{"encoder_arch": "crnn", "model": "contrastive audio-text model", "dataset": "synthetic speech, music and everyday sounds put through simulated rooms and audio effects", "train_examples": 39062, "n_mels": 80, "hop_length": 160, "input": "log_mel", "spec_augment": false, "win_length": 512, "tokenizer": "char", "vocab_size": 35, "loss": "sigmoid", "embed_dim": 128, "encoder_norm": "batchnorm", "encoder_activation": "gelu", "encoder_depths": [1, 1, 1, 1], "encoder_kernel_size": 3, "encoder_stem": "single", "encoder_widths": [96, 112, 144, 176], "encoder_rnn_width": 128, "encoder_rnn": "gru", "encoder_bidirectional": true, "encoder_rnn_residual": false, "encoder_rnn_layers": 6, "text_encoder_causal": true, "text_encoder_width": 256, "text_encoder_layers": 8, "text_encoder_norm": "layernorm", "text_encoder_norm_position": "pre", "text_encoder_activation": "gelu", "text_encoder_mlp_ratio": 3, "text_encoder_head_dim": 48, "text_encoder_fused_qkv": false, "text_encoder_bias": "all", "text_encoder_qk_norm": false, "text_encoder_parallel_block": false, "text_encoder_inner_norm": false, "text_encoder_positions": "learned", "residual_init": "none", "optimizer": "normuon", "muon_scale": "match_rms_adamw", "lr": 0.0031, "momentum": 0.95, "nesterov": false, "orthogonalizer": "newton_schulz_5", "adamw_lr_other_params": 0.0021, "gradient_centralization": true, "cautious_weight_decay": true, "steps": 1900, "batch_size": 128, "epochs": 6.2, "lr_schedule": "cosine", "final_lr_fraction": 0, "warmup_steps": 30, "weight_decay": 0.5, "adamw_weight_decay_other_params": 0}
Rows from block 2 of the audio encoder of a small contrastive audio-text model, named by matrix and row number. Each number is 128 + 24 x the weight over its row's rms, rounded and kept within 0 to 255. All counts start at 0. Numbers have three digits each.
Before each channel's rows are labels from the 100 clips, of 14976, where the channel reaches its highest value: "loudest" is the band of the loudest frequency at the time of the peak. Only what is clearly more common there than usual is listed. The data: synthetic speech, music and everyday sounds put through simulated rooms and audio effects.
# conv: width-3 conv, stride 2 (encoder.blocks.2.conv.weight, 144x112x3, each kernel summed), inputs 0-111

loudest: 250 to 500 Hz
conv.118:119147156142114171157125116145162137097129140124139105145174101131086093085121167140120108118133111145094143147138137148109106138133163139140096134141098121168144133132165126123117112135141120116093118112154129146104093163155106098076144123163147113144117098127130172101076141113143092147122173124166092140103107084138109129070112156106

loudest: 2000 to 4000 Hz
conv.92:119106084105125127133117156120131134144098130111181190117112162096117111119166103100131142137155127158096118096120126125120146138150138135127154161103147128120137080127118124123121135171121139074127093101073110133110142093101117123148105131152096117093093113105128166150148172127175115131115166190129156161112141154140144146120109156124

loudest: 4000 to 8000 Hz
conv.57:122153159101104122132128121120137168149118123127149081077115164132138114116098145122146161139193084170101121130128141120122113138151142139095075120107127176107131166108130171102093116110146131134079143132110132115117140117156141111141134121140143170099108133131092125156150117152093111114153111153135143140183092084169115131128111150092

loudest: 2000 to 4000 Hz; 4000 to 8000 Hz
conv.97:140154128101164103188156171120122126123150151086092114120130145127115156109193128129127158132123163099159125137124097151119143133109107078115105107115138112120146116136126115070181139105116167148176156095106158085117119131129136109093065153132127138150107111150122129134105076123122144138113116121095139138127155153126147112140117134154

loudest: 2000 to 4000 Hz
conv.75:148124128114128115117142114126129132133142105142142135092136138099161079120087123160160127191169193154121118094119133115077115106160135117091107144141124100146114136148143133143108121140120131111087089083131145156145115116152159108165144185099122121153135077139126108104124129143149165079120156150096133135146158108115101153126108123103

loudest: 250 to 500 Hz
conv.134:152132145130101181122087133123140149138132166107145130158128127131119115140110129109167106122084103150149151132199128146107145173120123105134162097147120106109122129112125088124145105143126147202125128144132119110110160116144132162173135110119075167126111096172133091125113113117147094117110119102133100118124078145079108123110107148107

loudest: 4000 to 8000 Hz
conv.34:126133138172168115111152151127156128157100108094117131133090068166128107109098134100093111150109111124160172089137119152124105140098123112130105121170145168175094127154140139131109139107120107122132111115135129100159155142125099097077120148168137182167119118120100135112142142160137149149153131155126080088140125129144129085140119126155

loudest: 4000 to 8000 Hz
conv.21:078132092160138158116127160144105151171135133171108128133119123120157103092158165149119129133125131147102145100161165165126110061129171136115090132089140120138121156122132143087154074152131098138109106129123129119106142131097090121107119161180159106130089104128127110143143159124120137125117185146130158113140125110124149123168142128099

loudest: 1000 to 2000 Hz; 2000 to 4000 Hz
conv.2:105105124166127097110115129167125136143090112122158139115122073098078160149136125134089122148143131141113163108128144082134160115127109142061135106126112168143103110139094124123178148136122124128185152152082100140099148140163134137145145176100151117107129138116149114105128092100117113132158112157159124109150137141134096127176130107110

loudest: 250 to 500 Hz
conv.48:128141156119145134136124122126135135086130128175105162151124140158122123109144175170160135089134125099122110162148108107133124154113126116132089139139127111100135124134069129121162065132159099154087105131152106097182147113195147094121155101113147116167124134131087116151076137122143109121103099144131116123097141154144108149138147113156

loudest: 250 to 500 Hz
conv.116:084132170099118124151116123159169135141162129128160117139134142162130099109089158133161135133083117145124138074099131126163117130130086101162095142157125209090098136113143097133159104101110139131111141132105152164157138139148122125114125143083140161123129117096129130123135148157101099142116111119140128102130089108112098113163127119180

loudest: 500 to 1000 Hz; 250 to 500 Hz
conv.31:163047147108133172129118117129133170134130134120122128129107164125122131106140143135131159143097131106125108080095150126103166194121130127106137106122160164127154048104111126157134089138142107157116132086139161180151136103112134133112160117116120107091158144123125135153142108141115154138136101084116117134126105116141143150127130122163

loudest: 4000 to 8000 Hz
conv.61:135143124160123126138123131141117126128092154128090154126079127107117159134122078094124115131129166138117142141191154143151117143082180125114137120122116189198104153135170148126094108135108133124111128116115145144160121125128156128123103128157144078123154120173126111119117149073176122121096143081109113129144107140158149120124114106117

loudest: 2000 to 4000 Hz
conv.108:111126156140095129123083094088179108174154104137142146084153114146153122161139146167103137083153118111138162153116117155095122127121137111157125092126106122130154152155139133150142126126108124099081136135094157149162085127140058129131123159162125101154112174126151120104121087124156096135142129119129105128147150138153135142085116124152

loudest: 500 to 1000 Hz
conv.120:136120146130088103114139120119143160143159149151123143148118118140157104137097113121115097138118084140151133124126185160121135140115128106130121101111097109123113118118100091151137107067112108119126154152126135105144112122173088116115120131108135185164102094158200072095110139124142120141169124137153090120148138132129144197141121146116

loudest: 1000 to 2000 Hz
conv.55:174131142151124118126125142148089131136110148124123127089162093153148150154144122113171126123132083114075132128107102139135081125134097143125146089154133116165100151120104128106153175094161143120134157161096148116133107123150093184151132112087149195103137128096147113152127132107156113159116084144122154127112126105105147094152142134122

loudest: 4000 to 8000 Hz
conv.117:138120093158084122156134140149108081141099159105127128106075111132164116124151142151174115126132160185164098136120144108143131149137133132136129125120156125152123118181165122121097127121138136132125099123138082117125150126134071115129140133151111125135095099139120117110150122157167147150120157106147133118083147110166090132047150135103

loudest: 4000 to 8000 Hz
conv.46:140120135170146129165153112151112127151140151145182087130110164108091108101097100121119145144158147154088113134128143126115124110107116137091111158131090115120122127105099100120082155136153150143127073134138106129149136157105124114155126101126167128148113094212125108106192107150110105088114145122114139112125102140119152153143149110126

loudest: 500 to 1000 Hz
conv.30:112136138123113100122121170143145124152174159151124101067106144177104132148107125118107160111151126128149130143112163153136105100139119111120135143123152143123055147111100132142157119150185093123109125151107098144131178138188084116132088166117093165120126136152101111144111130135088146135095090129132135143121154107114101142126127105134

loudest: 1000 to 2000 Hz; 2000 to 4000 Hz
conv.79:114123113148114129158121153141065115121137112113155143102104093066150111167140142161110115155174141133123161093115111124118101121114131118105088137101141159107116157190148155155160136136100094142104168111114131156172130089124123131113140140140165121106098132105147159121108084136161101165168113137129092106151119142112139112145117150126

loudest: 1000 to 2000 Hz
conv.8:142148144119203119098139141100120108098147107126115157123155143149144121132082117108188173135106125144130134123101113145122128139185112127111084104082145091115112089091124119130132118104143094122131137116124130112153112129167181097147111094121082135109140104131127165168150129170096138133173116118112147167115150121159134122143116138114

loudest: 1000 to 2000 Hz
conv.121:108148079126143115132116093163118140122136143127157104103135124139162141131103135122131128114156172165116154141153126134154125128133135131115200149103139150137126100153063125096143149127154109120114135149117118064132151140129163180112113139133159058125127128132145132108099140103101119119115147164112147103126106068107153071126127128137

loudest: 1000 to 2000 Hz; 2000 to 4000 Hz
conv.100:087131104109178123115111119134152116153143132136128132167150121103109148152144152099119145139159164139130153140112092148127106134112126173077111096073121117103086114188136150120113131150177126103181125136091088180076142138152147108102132118138132136120100120097145165114108151122121114135092114139145128133155107139113161132123127157094

loudest: 1000 to 2000 Hz; 2000 to 4000 Hz
conv.41:120152112155103142123111163122161114116108134101154116115124084065110130140164102169145095130125130122111142114107146158128140113119123142120154101105121132125106159111115117154204154115145112121155142126176155119144162134144142174117124158125158105145143135137095134111082115126142113120049166116099156063140100120131114136133132121115

loudest: 4000 to 8000 Hz
conv.99:136110132118105116155119109102121161127109163150136120160160127113105099127124123142133095134129116130125123112100129129170184129137182136127139121115158105151128119131144112143103085141129098121077148067141144100096170139129138156124130112093130082089143110139106185107147100135076084119134133168115146189124146148099161112152138125131

loudest: 4000 to 8000 Hz
conv.88:114155145165161099110160127188085118111142104124082117114136105180065124128139136103160131132139116138138111142136121096145149072136112115149122148162141132132144094151163073137115139155157136155127121108132161142118131143111165125155138140084107135120123117125146130140140153095139103121098158121081154149137136073099157126128167100129

loudest: 2000 to 4000 Hz; 1000 to 2000 Hz
conv.138:161119126166130109122131116099122144136094122134099133125110094097168136065141137086120134131151101096127114112138130130155114135113134108138147107127139128163092126124091134111159151158138135093073148123153121159093130179099129130165122158145125101189137122119119148162181183105105104102170140104119149169125121171110130148138119119137

loudest: 4000 to 8000 Hz
conv.140:130113135119113145117122133120139118118131154113142110119131159107160130130095147170132119130141168127081130160138164153138115109117186067120100094149144114123135089113146107132102141121088113120092119165133147166113137176134130170111115116093128124075099085128141135134125097135085151156131102104156130184135142131131168129114093140185

loudest: 4000 to 8000 Hz
conv.64:090121169152142130146182134166147109138150131149117117151124115139119128129095123173149066149139138149102134137124114124103161115142136102153134086135134116141091139164111159103123105170113068100087078108115137153112082140103178119136105106152130121135130111143131113172123152127141169073140120088143124125148131127094123101124121124157

loudest: 4000 to 8000 Hz
conv.36:122146165113136125138124150109142103182115142143132107118071133120137151122141119134151125116147140134122110137168138099102084130103131092107139121101126180118159132132130136155121128071124132101134131182122176111109137096072123159143060137189129142114158092139120115134186129142101124133102097105131096122121118141141106126146131144171

loudest: 2000 to 4000 Hz; 1000 to 2000 Hz
conv.43:090149116154113132118142106137129104121137111075153188154128137122119093156151125141142105141172122138121161129146148133148161128112156116132141100108165088140100122142122156122161135155125089073126103125113085123134108109172118164118115140135131097098164123090148133175121142094158116072146126140077127112097111138121152108120152164161

loudest: 4000 to 8000 Hz
conv.126:133187095114139089132136088119118159148113179097111106140166111166128134130125097104123118145137119167145142134112134092106121159139146136135100108100060117141083134125156141117127135119131130136153128128112123123106116135154103076131186100167126109126193107125124176125136099139114103092136120137128123110143109116129128132143153193103

loudest: 2000 to 4000 Hz
conv.33:104161092119144100163101163156139121155153150107150123143162144138152150170119129144156150106138104085163107156117121077134134113176098139113130113081118140072110130089127089171127111148127152126146094178095115135101108137113146124153099117143110124115112125107108151155124092126143112125093167130120145110116151119141152093098137171115

loudest: 1000 to 2000 Hz
conv.95:167164113085160115164111110104144077128096146122154118119169103117087131117123114149094137139123096099166159108139153166125097161131162144150133138145169112141102064075124110104138143117130137103119168152099131125085107122153145155135116101103121135128133137109161098154145101147106100112115144165167129119121128154124128135151147144168

loudest: 250 to 500 Hz
conv.22:116135120116109117101145121136140130134144124162115117094113149087074138123123130115159127131153158129136140119151134125131109151113147100118082181125077104094135120109140177116144093153132121155153082137144138162158143142118150086154128159153121157106148133193156138116132133120167094095093165102121114125139107105083156167152137130086

loudest: 250 to 500 Hz
conv.6:134134093123153147101115113125123117116127122148083135120133165130124169121103112128138133127119185105128100121153112107106106120109128096113123142141109162189114128177165167115131129088057132153148150083138096113122173122101140105122152131160124149082147107129171151103104123115129138139166130145149146089160115096085145124139147162125

loudest: 4000 to 8000 Hz
conv.52:106137151157136135135132131117201092128100101144113115079089125127166122111123071152138155158109113127103134131166122119101128142106157115111140141148110148143086170116206123098116106122129122130116101149132158151119147157122072118117090140123143089146111101151146143133094160132144141109139144147131125130138126143186154099093139133115